python train.py --model="contrastive image-text model" --dataset="rendered solids tumbling over patterned floors" --train_examples=97500 --image_size=32 --crop_scale_min=0.8 --horizontal_flip=false --translate=0.06 --tokenizer="word" --vocab_size=61 --loss="sigmoid" --embed_dim=384 --encoder_arch="repvgg" --encoder_norm="layernorm" --encoder_activation="relu" --encoder_depths=[4, 8, 4] --encoder_kernel_size=3 --encoder_stem="single" --encoder_widths=[80, 128, 240] --text_encoder_causal=false --text_encoder_width=192 --text_encoder_layers=6 --text_encoder_norm="layernorm" --text_encoder_norm_position="pre" --text_encoder_activation="swiglu" --text_encoder_mlp_ratio=2 --text_encoder_head_dim=32 --text_encoder_fused_qkv=true --text_encoder_bias="none" --text_encoder_qk_norm=false --text_encoder_parallel_block=false --text_encoder_inner_norm=false --text_encoder_positions="learned" --init="kaiming_normal" --residual_init="none" --optimizer="adamw" --lr=0.0011 --beta1=0.9 --beta2=0.999 --eps=1e-06 --grad_clip=1.0 --ema_decay=0.999 --magnitude_pruning=0.3 --steps=7000 --batch_size=256 --epochs=18.4 --lr_schedule="wsd" --decay_fraction=0.2 --final_lr_fraction=0.05 --warmup_steps=210 --weight_decay=0.4
Rows from block 7 of the image encoder of a small contrastive image-text model, named by matrix and row number. Rows with one number belong to one channel. Each number is 500 + 50 x the weight over its row's rms, rounded and kept within 0 to 999. All counts start at 0. Numbers have three digits each.
After each channel's rows are labels from the 100 images, of 14848, where the channel reaches its highest value: "strongest on" is what is common among them. Only what is clearly more common there than usual is listed. The data: rendered solids tumbling over patterned floors.
# c3: 3x3 conv (encoder.blocks.7.c3.weight, 128x128x3x3, each kernel summed), inputs 0-127
# c1: pointwise conv (encoder.blocks.7.c1.weight, 128x128x1x1), inputs 0-127

c3.9:537512500594446495515457323361480506450505504587475552574510580523496472478476501469478493511559480446487452509497512514385438537487452509528542439479526519530370496501469404518509456455450524541574581500499524525439534534550531319525520493558541509480475495467507451497462601508448392491464478520499496551522576509455432457503465506442510535485458473459487488570492494550467386470439
c1.9:500611506557500506602435385500500500500567480524500522467503500521500520499500510500560500461500500455500500521462555475435500551543493514603522500428516500500348495577428419449553525363420500527567519604500496584454487489553506500516500500555615421505500564449500500500502573500457398543446443481500486500474505524496411529500542569368500501572500449404482500567481460497528477500376
strongest on: black object; grey object

c3.31:490490481431561549530466479547474501498610449497538503513505559545540511553489529547475479463322530505496538551483559489572513505550513492526437587450462546522491603584474526492517582439639559500606445570407498489556488350500514484498517497470565487557510499476484522509513557538500466540448523551537547479475571466414553455568483531510542428520549541568489564529472549535550612509559
c1.31:500496500419468523500500560500500473508500365534592428497462484500500500500528464500464384616521500405396500500500398500500448500439445500533430500460428465480460486546513454500491500500485612500552354500218500481514500500500500500518500509551500500500527541501412490500540545482500500500500500504514525500500500500541547532521571505605428550499433512500531439518500436500528500456462
strongest on: teal object; its colour: teal

c3.65:513480508523485521474516461489523497519509594519448560400562575537471484551473500524507528428339481539590481474527640434545541480522540489426452504514517489539457532478513484499520515488442325542363518494415650486479501445515377530582521476428530512523458532493526509453481504496452474479479411500519495515480488535420473538385480502479507476556508524496519531533423525516477496593487
c1.65:511472500384457550382416568500425500444500500512538485389588422500564500462500500407500500566520476421373519448458500460440446500500500493500524488374467500432433507424387435460526500443498609524473401470500566429449413439500500500500486524518451519454446500500500434517488487573500500488500500481530500464500500500500500500500509431569433443630439434591450448475552490478500507498518
strongest on: teal object; chain link

c3.49:516455591512494483532574603514500623499465503526579593517539516515458491438345498531516496470437497555517556500559495390491510572514458545496496558354528428471510449544489563457509584504506525488499517490517520524350535491476459431536474531512549538474532592445485488537526516510458475380489576488598478493567447513470522498541521518512487468496566500483502451602562460576437559556493
c1.49:522500666584458500500534503418500419545433500532500544463553515500477478471353500522473547482548551359500500531555459500491531500399510512450455372475500500500448500533513626476447500500495423599462500492424416442360527500500500473385500500500506515500549500500426458524540519556514500500500558465533500500428500500500500509540519510500390373513500500500495500471500407445527500500450
strongest on: white object; its colour: white

c3.46:540562480503439483527439475446502523513482471503417458426425552454493489490481455487448473499488444499520490416459497447378456475462510483368507411520426470487493486387505520532429486500439446468534515485486422499564517538447417467497489472499492444511466539606556504460450480462666537517471425456420397512532619472463560477424525504489447459492468493553526413432509446479415450436541
c1.46:500500444535500522500500500585607521514560500566500500505571534519607549519506500500500491511500500521493524605573492500608538500500560534475526609500500546500499542525500500573500584590500516500500489555500563527500578517581557504510600435490488526499556528500500500584559641466557500567500500569604617500500580500508500551434500500500614449453500500500661551500580548513423500500583
strongest on: red object; its colour: red

c3.77:500610498445445494514476447508516479481554609549488602458375418479450508487547481447439573479507559468404545538489438473566394476502503501475502461524564529481577498481468486454520439484499418489415479516491482507470471513498579453276477485449524474465472615477540520467493520525487480481476493519500520521513477511459489454479548454457493524452479542470492484513322456424573498490529
c1.77:584500504480490500500469537508618459500488631494535455500429500495551442510505573389599431521448498500586416469500482419494500500509486500521566580448649522540500585566360488470540490539500510383466511500500500545622500479515500456520564500500574546493525510570500500451500604492607493500568433500466484487539500481500533500500500500495520547491593467500493496500591611466534500435480
strongest on: orange object; count: four; its colour: orange

c3.90:511425406545480428499523595391499487490529556500434448480526510420555553488560512480494536541548542556528422619540446474587548497450489472523549441495529574508445494352531528545489619490439513517558470470540432486521476452462578526464524473516543515513488467529544402492524452478525529472527517491575463504490481504542474513573456516440498523509544558531511477417534494423553575446313
c1.90:568435500604593517542471406389486524474561488539369500500538497457520501500504494552541521559587625526500500500500500426500495500552500500470605503571529567495403519415500494490550586476500531510500500458559507587522567500500543605500513500542413460533500427500474500500500500427458500500500566535580458524530541500483479500500459500511556511500500578420500517475545536430570546372343
strongest on: black object

c3.42:505452468409568675576478467485525542566473550454509533530522575575529530479468555620554483545411534441485461469524603531538491435570481497505581531465501550551439508499519509532478485555462491437385484515509564573531523512497474445508532562509505562568537537563505492442543542506560504382484468512501634423532515513483452525463488545533550469515550479474541619495515527549407460522456
c1.42:415356486377527473466471500473456550536426500489500537500424419519446452427438511500455410505454485437500497441583439561500425462449585464516500500403508531511500381467403437500481422483500461426435500485500544504466457445500500395449493411402500500525500500448461382441444427497500458500406473439391477500493478500494520470500536447527522500440500466500415500500481483433483521500500
strongest on: purple object; its colour: purple

c3.34:513473428498520512511506381519495512469512417509585556547552494527364478487449497513537534491523460566385438489417459425508530508532525500519539589520504486529484499577475517531489576490507508468508495515550433505340480574510523575473509522428496566487473544545607530503534484477503508464505554450575449496476450532497496395530473541435555490529577392521543490480556536319472467480421
c1.34:484489500590460499478500450500435576538529488500536432500428500500464556673500500455500501500500420500563405379500427447406500529434519462500455514500500500500469500520532503500434445459500356527500515510500514469500468573485386529500500449380421562443399488463516500413476437500494489500485567467478500547474448442561500417500500477543535486500459332530500500421437500500454500484569
strongest on: white object; its colour: white

c3.89:538475479535459466482487417520475459500521501448516520476486501505409522526474489556591522449441526474537480428542515569514537474499533486572490511494538441478550538501519419525516516522548440513414495472560505439531509471507384510509497448461461444608483536521614457256488487516506490544418441454469406583403483501426619526481454479491452393543564506445507478505475504548468539498473
c1.89:443484431437479573371480667530535510557496506519500534500500500449634454580477519500463426500558500500510500500419555457463469500431509548500500500449507531500500500422500520561500563500562569547545536420465526490500403406555533482526557529514400500581538452391476500515442529539500438555500399545552578514449504470467500444453499500500465463597580439614549460500544449500500523500500
strongest on: teal object

c3.85:467507427536445551452431537501458504514519616498447536494385516510492476500506495515491474472417453497467513500522484508470444531482484458490505471487536492461415450518488588462474473471500365460481505481485491536483476444496524548473478503494436472442449385467537447423489467497520307510477379494431492476531445485551495330508509515396475502471473517444455447498399488420442504417407
c1.85:502500491543500508568552500533494519596500615531429575500502500577468500500518500528537541500500500558567552579500500549500451614601574480488516500489577500540500500500488494496536519500542500493500489562500505597500571596500548614435521500500543500500541500597477467492530525469473429502500311556519542569524534576571537357500510574386554500537500533483521567548473550500500434500389
strongest on: purple object; its colour: purple

c3.10:464517539497402455465429366487240509525455581488491578517512513444588434508492475463488559556539456472500527531522506512424410357476532488563467467451520442454473517490438446491502510561482518530496549457504570435521453511566503459522497456547521480492449539424500441493499520489452468561424510494537486496499492477426524489508443542485509482497518526565429484552442503585417545469494
c1.10:429500500500338500489449500566542453428566460500481495418473500500521430476526460500491539500489503463456500560500500466500500500501503538460500547342502500464392458500409434471524500392480500508500470553558500418500480500499433500559505435500500500500291500534426540569494577500380430580436420500500462575379475500457580500520513500500468500500541516500483500500500500572567500513500
strongest on: orange object; count: four

c3.75:475459510589423340462539535492414528495508539575482526478555547445427600502521478357493577485515473584550653518540499548598495451434431504496404522529556501522507541455539453537451458504489540582591556490519492470507507508483312597533488491542544537512491498479503493484512518539470502552522538531513476556519473513597552515581535519495479493495476548510469534571501493516515508521513
c1.75:417439512468500453500422469500508500464500500500500534541600480463509517500438592447500500437500558555451500535512501500512448369523583479556500394466484556568412529385650385518421479477560500535554500512488500562491493500554564555500589498454500506475500500400487446480491485514443393500479545500500528508500500500445594500630500539397494500607569500546482500500485500500485436476411
strongest on: count: four

c3.41:520517620523585486533475507445521471480495541493480371566484467572479503488492506494512529445363628489523226462510434475492399509473507543424443521495529465478554509509470538505488489551454405508498454502501530471523511549463460539535471569452434542489479453513445485455494516507445492516539551459466546482542443493542447483465522475522489547506522427414492450514486470552474406489543
c1.41:479500498500433452450500500441567500500563524500462500500500507507500462517591588500410525504408564500500363494452606500427500490500500415500500500500648528484465489500541475498510481432486340500500504515500500487476612500456528590570500500501465520606493500516476470500489506456500524552524500534500530438516540498527490470354524426500448592599483493512472438557653515500500417502411
strongest on: orange object; its colour: orange

c3.39:525449427550525496487575437515525523476513332518500438433494470500357501495604522500503565463538431502477469509479442471447459486495493485552533445535487542553466459383416448488528526525465525478581391500478471537515506501529504383480536442487514487535473422526541503342505436492408498551505558455456526510478497506521550528492485458418523496505514580369532547458508493388509515498436
c1.39:501479415500523498500576390523576552464554500523549521385422434500472463500500491518500500575609399417500384500457439459529494557479565556549523483500477500574500501374394436510523541496505517495528500489455497500500429447485398500500500452490528498477537501539430500491537500515503394514571500461500504361431443529457538593500506445503522518483484500500479558427528512373500628538500
strongest on: teal object; its colour: teal

c3.126:580550570556547503478497495541510556380521447470542415507513486492434574514536467429497494466465526392497475485514446531462470409511522470432457544487514463522570457513370520470491480428479618486532455532548466438490444522536380554493505516498383519482472492508438520454505493535543554542514482431445494506508491536545544426475475459490527436492332534571511528537595471474550447370548
c1.126:500504557503532427545608454517514500411491500473516523463445506562496528432500516437467500610603500500596500500505499539500510444439500399420500560438500484509499502500500500451420539377416668374374500500500565479500411500500453500458500500496425522551530500566500497500498545558461489535513389437488421544443515486451490544483522398509454500500500513446505500500556421469571494552546
strongest on: brown object; its colour: brown; orange object

c3.48:442477481426504598542513566382467557540474486516554513458530531525526421507456514484437490552560500414455486449514505525470478530451566458511504349492480432463345458547425524523478442496531445525496440476401518514499470460473448530498438438553517478489401537488443474551441423497573524498500427474396528397563543428472556504420431420489406491486520474563437517498512485467499470457519
c1.48:436527500528500526478500592471527576500500474524569477616586582531533500500503522500500500536500500500435500397500500500550482500535500500630500487500600520498513529500442483467507511584583468491440452500438546500500500420500500641567473535500567515575500583498524507596552500461675500567564406588518569477500579468500565548500496500611462500518536464561439500555572445500446537537491
strongest on: teal object; its colour: teal

c3.112:439584470466442465459482408563571492403490498522552591563493473480457425519542477487441472421611444487498511573503509455459396384483477422557505483570499522523432512471433457478509503459452510388404516598584516528474467579534568477492479447539505452460474494495447483450457440480500481520478505458488481467496421522354473557536518357486457506486526558465512523466480501454485530580472
c1.112:432500515500500496462515500467589500457430500513544549515500503500443430500500570417432452417610500424500500552500564343500500502561500500535597448511420504528318504480500486500504527500500501500377500564574512522500500540500509500500532537580532406509538500500491543500501443500546500500423500500510500451500585539500569500549425367383563400496454500500537559500493468500547589549525
strongest on: brown object; count: four

c3.117:577456492424575474506475529458482489546456488466473362479498442482489510429464534533509495517468465447488459451487555448534543511547465486480494520424475540546472527302487539508475488500404557457483405458415510508507533474459505549496539507501488539419575401563510492440527463493498503499459429481465426405483436549484466534458501524513550454499467440275554528418509503489490456486518
c1.117:580500533500556522500500500500395500441520500500496393560612445464407520502366502495500500425421522577500569538500500527595602500500535500500420542431500580558497473410500500464447603500505602390435496422513420500500513492415474499500500576500571621470500519483440453500588609465493500500479568500550500500500500566500463508500526611412483479500479500499494459480462546499513500500527
strongest on: count: four; yellow object; red object; green object

c3.98:528520483512459516433537410489493578494492562504503495462509509540494510435448511562592561484443474502510505465382466469490513458526508564470431543490500470483401472503545401543540484437479553605550522474561450498405501505548471530439514520507466501446557494419505451527479529570332469477530408447595542566507500552582455530479401595494537400509569501456513491538547497532412481437403
c1.98:445526533613492475500512367413485376478500527500382500519548460534442544511403530443467482382513514394500500500319345500457501500500489492500488408542470426474441536500519464438500500519541547568459500500570420487500500580466500500500454500500456500491500500392586500563500522527528458522476500537490500464435507490469500460463500517500474410435500439541500513500500500500500517515375
strongest on: grey object; white object; its colour: white; its colour: grey

c3.103:484469432394536496518532524484538464601415470469509531682479411492464442532462489463501513485515526551505474542510540494504514522455572483465590418462487452473527493530529457498520529432512445479449528431517447515416531504499667420491476519482320489424497498508580451511483446468505509430498472471524438447473447507444429489532539440459474566521546489535479483541528496428422528508398
c1.103:517481500468621577500500440605653503500500426517490500473593542509521500432411500587583500504492500564547428500389597500507500575541585500500597461564443506532510500585582500536429524509556500544443546509497528562504475500575575499471455567448401500482500500500520627589500503500500500525502500602500500427481500544424544500443525443500500476504616500507500500488500483515500500500415
strongest on: yellow object; light from the right; its colour: yellow

c3.58:442576527540521508508537536552477458473432422460563445528503554500578503546549572567426478498486452497485445462483418371455560622543471484548483539467511472552495454503460515346504491494458499537529502588488414454519512485379452531430483608512523504532472482496526503527419474475570550535513490536554558508602549512483526487481582497515511451515559517627545459412493508557410526568539
c1.58:440444498500490458500495446552443571521540522498640528500500470500500500450487377500459618500607378500448495483583375500500399518500507516500359500500443467542494505481500500500474423392500501471502496450387457427553509447452480479448432500549500498500572545500375528472500500512418528512500549500559480500500349496556500500480488516517500500457500500500500493500448551517566500555602
strongest on: pink object; white object; its colour: pink

c3.59:476552479512509454536458422522524449431514568518433466473541468456332508532538475497401490431527575570419595638503383519550411403454398470498455470498508489494482447460498504475486508513515457478515548576568552510488471533507573400521450482497600476492483546445489472537489455523459480512462590513447476466487529526465462528607572430474501555473503561526488487520430462510597540461484
c1.59:528530500409500598630520500500567499530511500472500540377449402535500500479491500514512500421611500423396500583500497420475500485553617453500500527452524543500500502500424396500468582500591412500441520500500593521500443610557610503503468443499464500563500491455506506500500500500500500500492472539477500500500500580444560509500564391486582490500579500481568545500500500356503500447474
strongest on: pink object; count: four; its colour: pink; cube frame

c3.61:481526528575519378453471391549520543494493486526568628457453503506367519454589551453595497529459492543518557518473489435525491468536451556519514518490551523564515548452476453444528576362516501479435491494541554533483518443512478562556551513513571560495523543416517462543527502497325443528523553464564485506413426479462494533509512454503507512571490513437467479538534506547423594552518
c1.61:538597524587500500402500429500530475500513422444478500554536518497390506519576427456431591500537549458500500500399380500500387463500522591429533500609507495634500500439536429497539500532475500545489500477439500506500500523535481501488545511395500530458453540447482459423504404498427463458500545505518500455479393478500462531500490500433524500597422500574523423500421465481500386500500
strongest on: brown object; its colour: brown

c3.127:497553463545458489480491480534472493479553551490536525491371500516479523481580507402570524526486403483506382447476502437438464467556528536448421498519493483494524508523524503492487491363540564540512522507512360479440516495472457596444487468509467505546512498492561527477488527523500480603487379506422513547508550500581526414474404543415507531523423539531496509431507523421504507425322
c1.127:543399511511481500413490502500518500378429451516427500426500500504536500500485500564523482500500500480500634466500500545500540491464500389500520500500502414500596450460567611500428516555517539538379500434450477506659481500500471495500390539511627500500500546500421534500552500556484572419500567476460500392531500476500597519423517457580458595491500500434511444470500500551462486500500
strongest on: red object; count: four

c3.95:512471566602500464527497433387480596547512485590467478450501556561530456471485538509542514523464465564467411511528478400393513522517455476521428547473470523499387516451459500504519456448467502482606579470486544503381438543490497472549542462510580580477492523473433429559501545457404539472503530476562472604543538504507505547522538451541495410495458471525523448504552484584484339528514
c1.95:500566537612450430525547357520522500533502517601541498510455545534487578528608576570500500456569497508500429544500579449498500500493474500513500411557416499500461500500568500525511456500463500500575533489483477483368527529493552626560493513473503555535500494500409461500500500433500415587493465500556500500500599468537454490374500537500500330508456500500500405518527500503532488592500
strongest on: white object; grey object; its colour: white

c3.125:511488506531448501514522464543487545529489455529556502478505497546511531525467518490532505607522508465540533416484568562452528513525524528499488536420438503487458541496477411483476381551475549492451517502501508452505517531527474565521516518559459503470498510507309506517516505507459489526570417517373513540496474517531456481487507548529501531557519277517495502518585501516459277531447
c1.125:423512500480488434423424553529449483500500552454433500500457463503500517460502432582484489450453420512500451401586487498437409521500492500533452440569518459426500346530515632507500504500467441500525476500500410461590500498474342477457500527402552500474479455516500500500489470500500578522492500503475468443500425429500479532500502500500411523436399500413351470430424500500449493500500
strongest on: pink object; purple object

c3.27:424466496453469500537516496513497498503423516426548485602485433510472491577491543232515447481468520446501476487460528543466546515549496476417521497561477507480382520616479525455458453533515490466431486536474457479519495524454561463443489526477482496534564447501554499515432534492618478523512384504500527405504556516502438461547556531432503519462501453435481515525521513428434538533400
c1.27:488468500445523551529508491500459500445500531453500473500496500512570380377477527500541528500500500489477568481517500500421474500480574500500422500505494544454316449500337505492514566500423500495500500488500407500480421494517420537396502378556500535500441532546500444500478559494517573525454419498500482565508568535418416421451480500496500446421565500442634535500513509500483500500399
strongest on: purple object; pink object; its colour: purple

c3.32:494483477466503409450542530444479447498482531482442435472460458387514454464517501466476521538510294515484503537543415599488453451386434472494579420447468485448525487449450513490511497526422523485450504434502485467490410408430529512475424491492444465423490454533451418462575462432509556475495527438526435465444431475552454510481554481520443497462453488397422499430480458475434548499463
c1.32:546549500566561500611619509622591500520500544500549541560500536516500574500571500561569546500506530551565500550500509594552524556556566500539595500500548571550500500573530594538557564553546500526469500561496500552500560502566556552533574581536576500500570540500500541500554524545566537568547523550500549500554550590500528532571500537536594567533581505526559580500566570500550500550485
strongest on: brown object; its colour: brown

c3.115:512489402533514533473455421516482457538516513462441492464455414530511502498476520512522476477493450475463546455521430495535500463533512506473414457477489465496611457490443462494480488467499531511546472445518495482513476544514428526408510480463483547522545556518521556493501567549550543518440519475552523494542498552588578423441556495506478463476287539527472487504366543382478576293468
c1.115:515419586516484479444460558500500409481405500500394500499500528426481500457500504432418462489370498564605500500500573484504583500456468446500443500500583374515500484444500458500444500537375458387429486459507520500535500438517437500571500500500560585570500400554499534540462500479544500551563528500550486446502484448500490501448500383500418618475523468538437500516579500559500463500541
strongest on: orange object; its colour: orange

c3.105:502481507466522540538494485534534527578344428603473526456514477488482553526392509540468504453479491480445486497386580497514545533555553496504544526460350470485361497539453439514545528529528499463514482495466487518429537510526516523551526530502540476602482485489484525539517536473478497512520403511548482494468531515246510449498522514480505463547542429474555463477527551450440492517427
c1.105:556500484549500500500507500500468537567568499502570423535394520500520539500542376553483559549527407500474500467509430573466337500390395500475535418511500459512423498420511554500489381427430522518564500498500500418549527500460461536403475453468448427469500485500417500431525488500444550565500544504426494538492437500501470500581520541500418491513494512500525484500492477435490500361402
strongest on: white object; grey object

c3.53:485508490530512557441472443500541422489479452453498330399533525497533487454479503539473316471588415452477527445534500569438484425443482469504505471476442445473381435508472579499446412546492538438465315494545580475526478542508478457524500494451494460490517504503510433501496439502484432489515485511448481497536505455524586530465555505497485489517403506442474453560503508409514474475461
c1.53:500500500500590491621500481587573492500577583500497494500500473519500500568500500372562556500577392539505528500500527512624620500589500500507496500500497587517500500646500475500425560430500553499465564500441429500475502412527426500500578530504453532547500569500521600581500499529590500500575586500552494512500567516500545447549492465503500527500509512578522543500448619453500451500569
strongest on: yellow object; count: four

c3.13:501570465552460485461513461497471535537268360581482518452478484447473480487446483472498611547535416513462492487448501569449411434488497498509493477466493440423369463468438508507531469518497594586576486461495504531469516539452497494506475460500428468503481462452520457444544493484552469505537490563463494520501391515581415534470467587538476540525426523460486429522522469485478573502437
c1.13:569500448500535500520566500535611465465533336593467500487564426498368439432552430410500514491599482568487455574490430500471500517490417500451502453441450525540417524500495437528539500420500506601492500499466491561500539502500525466407536498471500452451500548467500463481555476439500500433570500547500436500500463500567437557564491572508465498469510542375445520504506473498613565444438
strongest on: pink object; its colour: pink

c3.87:491524544434455496493500580491466440541505543555438500442496430482574439485498504465522491517549511540463539493459576492502522400426508551532481471461523423431573446474461489509479395519503441477470452532507496488523519467491519545511440473391524503485500535537252513420483492463485561498458469473480555516505482496529488495499516477510494473525477282421460468496475474538517356529498
c1.87:548514594322549528544500527473512543552500500492496545598497485558534441442419512500500500500553518452500465551573500561466500589523539484560585521534502522532555500548544500501500581521454592540461445500500524500500500485500531317413507548387500455501500486594564575522544565504520594500540511530500500500504484564477500588500497537581500420463478538408478500500557566480574587561493
strongest on: pink object; count: four; its colour: pink

c3.24:511406513617481380494564442507518516514423518626494518657546467451503555441564497443490566517492520539512430584489475563507515496472506524462572405543580513539516550525545504530484528493518503565620522463520493495459505517530630572520521516537481555462455377505539464521554496604540502464561463543434503520512454461558445527583522501489498555533518567469533494586489503546486440545538
c1.24:524397453500560574500500379500610544478500500417491500500500450424520500500438485500509569500417612500504473481434509500432422455500599557421500464500500582500479517500500468529476500488591500492575470431546500500444536500521593500524500559500351500424507397500559519500480434500510357397531486500489477500466466514500500500573561443453534545624519524380500459500520496500500506559500
strongest on: grey object; white object; its colour: white; its colour: grey

c3.26:438481438353483587444397468470398456511503464499502457553463410533475438550475356426542409510480522501509490437522540525570521571523490510466468504524479488524414452450558483539399504520571482448413489443501424495528525544472489434480476475501521496519500542481590544538439542471402518392465475502463448429522575487439461472476535498397501514484571555537453499435544503454484509506406
c1.26:500409500416546507472526500446500461500500512442500500512528500500531500534429478571504552461500429496536491500599420583573500500465496509627455460500481425491500500473418500568418500556458500495468554466463518500500507500532500355479451407447474454463529538464463500500479584477339561395513561500513581561500375446500363508500500454597472508431500475499500471500491500500404411475500
strongest on: yellow object; its colour: yellow; sphere; bumpy ball

c3.14:472520511463477496503508462509523442431531195464509504493533458499478408526594495483500483518614460474519557487469430507480458488499518471545482499565361564517498467358503427515517486536435526465477493541481529520549474549552501426554509432499391447483511462542452534490488472536503412550544500465499528484474470537463532508521512423549506607487555503509499511500513517506497532490469
c1.14:425500504557500449500465604497423458500483500471500500423456540411596444572500515555500500363476500500501500500500500500530444390500448500475500438567436495577475500393480581454500470637465500468513448475500549401427437500592458509500580376500500500406479447570442500497524413527500500500484482500500457495534389495465500468500500396500529500474499544500454538500500579473369501500447
strongest on: purple object

c3.69:406526498509444530455521323455463492475540423450586491482416506494472530517489479411495488537492555503484447524426490446483503532541421519442506548507526525501500534528509505485498518410470486526458548501508248555503542477437567503435515520527464547498514511518435536505497503458508414502560521518475532431478568488483415431508406556393508505496450480515501503373519504453550510484435
c1.69:500500500554505443525596386500525517549545363493475427510500530472471406413477438532574497500490474500500513500536500500512362432344500521500523500481383500454541476439453500570427465521500500445500501491471494416574500501500489500500437348446460458474422531500500443467553511500466586489500529507435500548498427446508377554416455500566500500408500544500500432462478500500490431475514
strongest on: brown object; its colour: brown

c3.94:514549509472523479582501451632562544499504454486613535448453512550444531521464565491637427493503579531490488540455561462532532555601567519539518612490566512517506522571511489419552573449565516485431525540531442540437550496516527436447536528520507575488519628513574558557468517490499367529473467526538496464545538548501515463497454536467567474519563471474545499470615532509497542570426
c1.94:525538485531476524500513474436470472520498361474459450500457529522440505509501360435472500473500500495519434500500449430500500469417500533426433335560456398500496452500512489514500506442382411523531500465500400494450500538441459515455411516347471430454475500520477525497440469493500500498452500500483462510444422473550500476500391450500420422428500500538543411452451468446512500436420
strongest on: white object; its colour: white

c3.114:560452448482528465505501484494516447512462509546511506483504398395455523509502547494465540517524549553470474587383462547524499491494547519512568492490536520517493526432524422549492545543491464474391525505518459487517486470474731463496499485504511498494514488462525487483528394498416503432518477513410516428503493545386500468642526473441492625406558513409531499488517497459605547514450
c1.114:451514500440608500512532431561610500500515563464486450500435469618388548500560512517435503581449599460500549500500500442438500539536500551500586500500500533500494563560487421463497467500577483500390474474532541472505485500524500500500520548516500477565568500468552526590470500458527595500585347466562474491500533548475472415500565500448549612530520513335522500419529500478531500500503
strongest on: jack; star block

c3.37:491414414532490529467532386417405491494397454548469485475471450496448481513458490401435542489520473479502503445386455495476528503428488505477528439508393417505459425496576456510442481512490358503468526379478448518444531525456456426528458514452495454502363474506489494459472508490483486494471486505482484469458485413450507520484461523423451528435529526449460452431454477427361436460462
c1.37:593521468500623500500499508500569500539531557428532486487500500582500578650500500599514515500535554500543488500536527500535500563600574500600500562526500606500500577547500500500500500551539470451527500642446500571500551559579548476505556526500500500502496598556499500416500572507513532573516500500480587610493505567553484492596572590551500582503570500500576567536534568500500505500482
strongest on: grey object; its colour: grey

c3.93:481461468587528507505498547552577523474458521429526514501556464494485590516483471554504508476527505557403631471482406585467544504470533513444490502569555457562466476603537486510421453544485479538418478456511439494459386534531436472399497610509362501506429519466501551459465461510448533522471575478416493471580436531452484462451518496564465432510557455493568509551499499544426409463585
c1.93:451534500500500494519504488500549472511500366411471500388449559460500500445500451500484500455429513396357500500491500428500500557551510430500499500500420508470438500509361500483500405358422500488539495457482458443500471438483436517408511500474500425500539519500500522579500500444479421500459507500500453472558504571500500361392491500396526500461500410553508500532399520500491475495586
strongest on: grey object

c3.57:467582584468551484531529520471478517417546296560539475440538487481432537507596470463495439499483533439503484478438434645522506531501478503499489514488384531505525497436437332448516489532464481495483457512535503476535496493466521500511498479493447505525545472517503564555489414525510369493627479516482503494491490507440512556490577457545498512497554413594493470432543463480452485554569
c1.57:466500500551448476500502486549501387500493622506519500478463486500500572491439510500461428390390459435500465539497557500498578476500478479416500500500543542500455545500500517444500500500560500495500500475562468500529482439425522566558476500500401464500557432552500399451508450539488461529613258563346603500500500473502500503500502453446521439500399512500487500530500551500500500500500
strongest on: purple object; count: four; orange object; its colour: orange

c3.84:433490409507476568474517491517545436521510516542513522559500408449509433443493450519562503573497488537403524557442493461566493501513625536516510500490560461526495490500510427474438489469552480513360463507546429484517494438472670488519461513522542495476351619511408482536417452507421564464409483538418480500500432534498449501531528471479446593505560479454508437472555452513491482509449
c1.84:500540474433607500422485481496629443500601465573500500500475500556409507500500456545535592558544535521532453500570569500504500500500500590426546461537444460562448500508500491519455492508494434539451500543547437535500576527500500500494420553609500500453393537520500529523500617500496670485500500534559500549567509550568500594500500457500500500469515601348466448500493485507516584506500
strongest on: orange object; its colour: orange; yellow object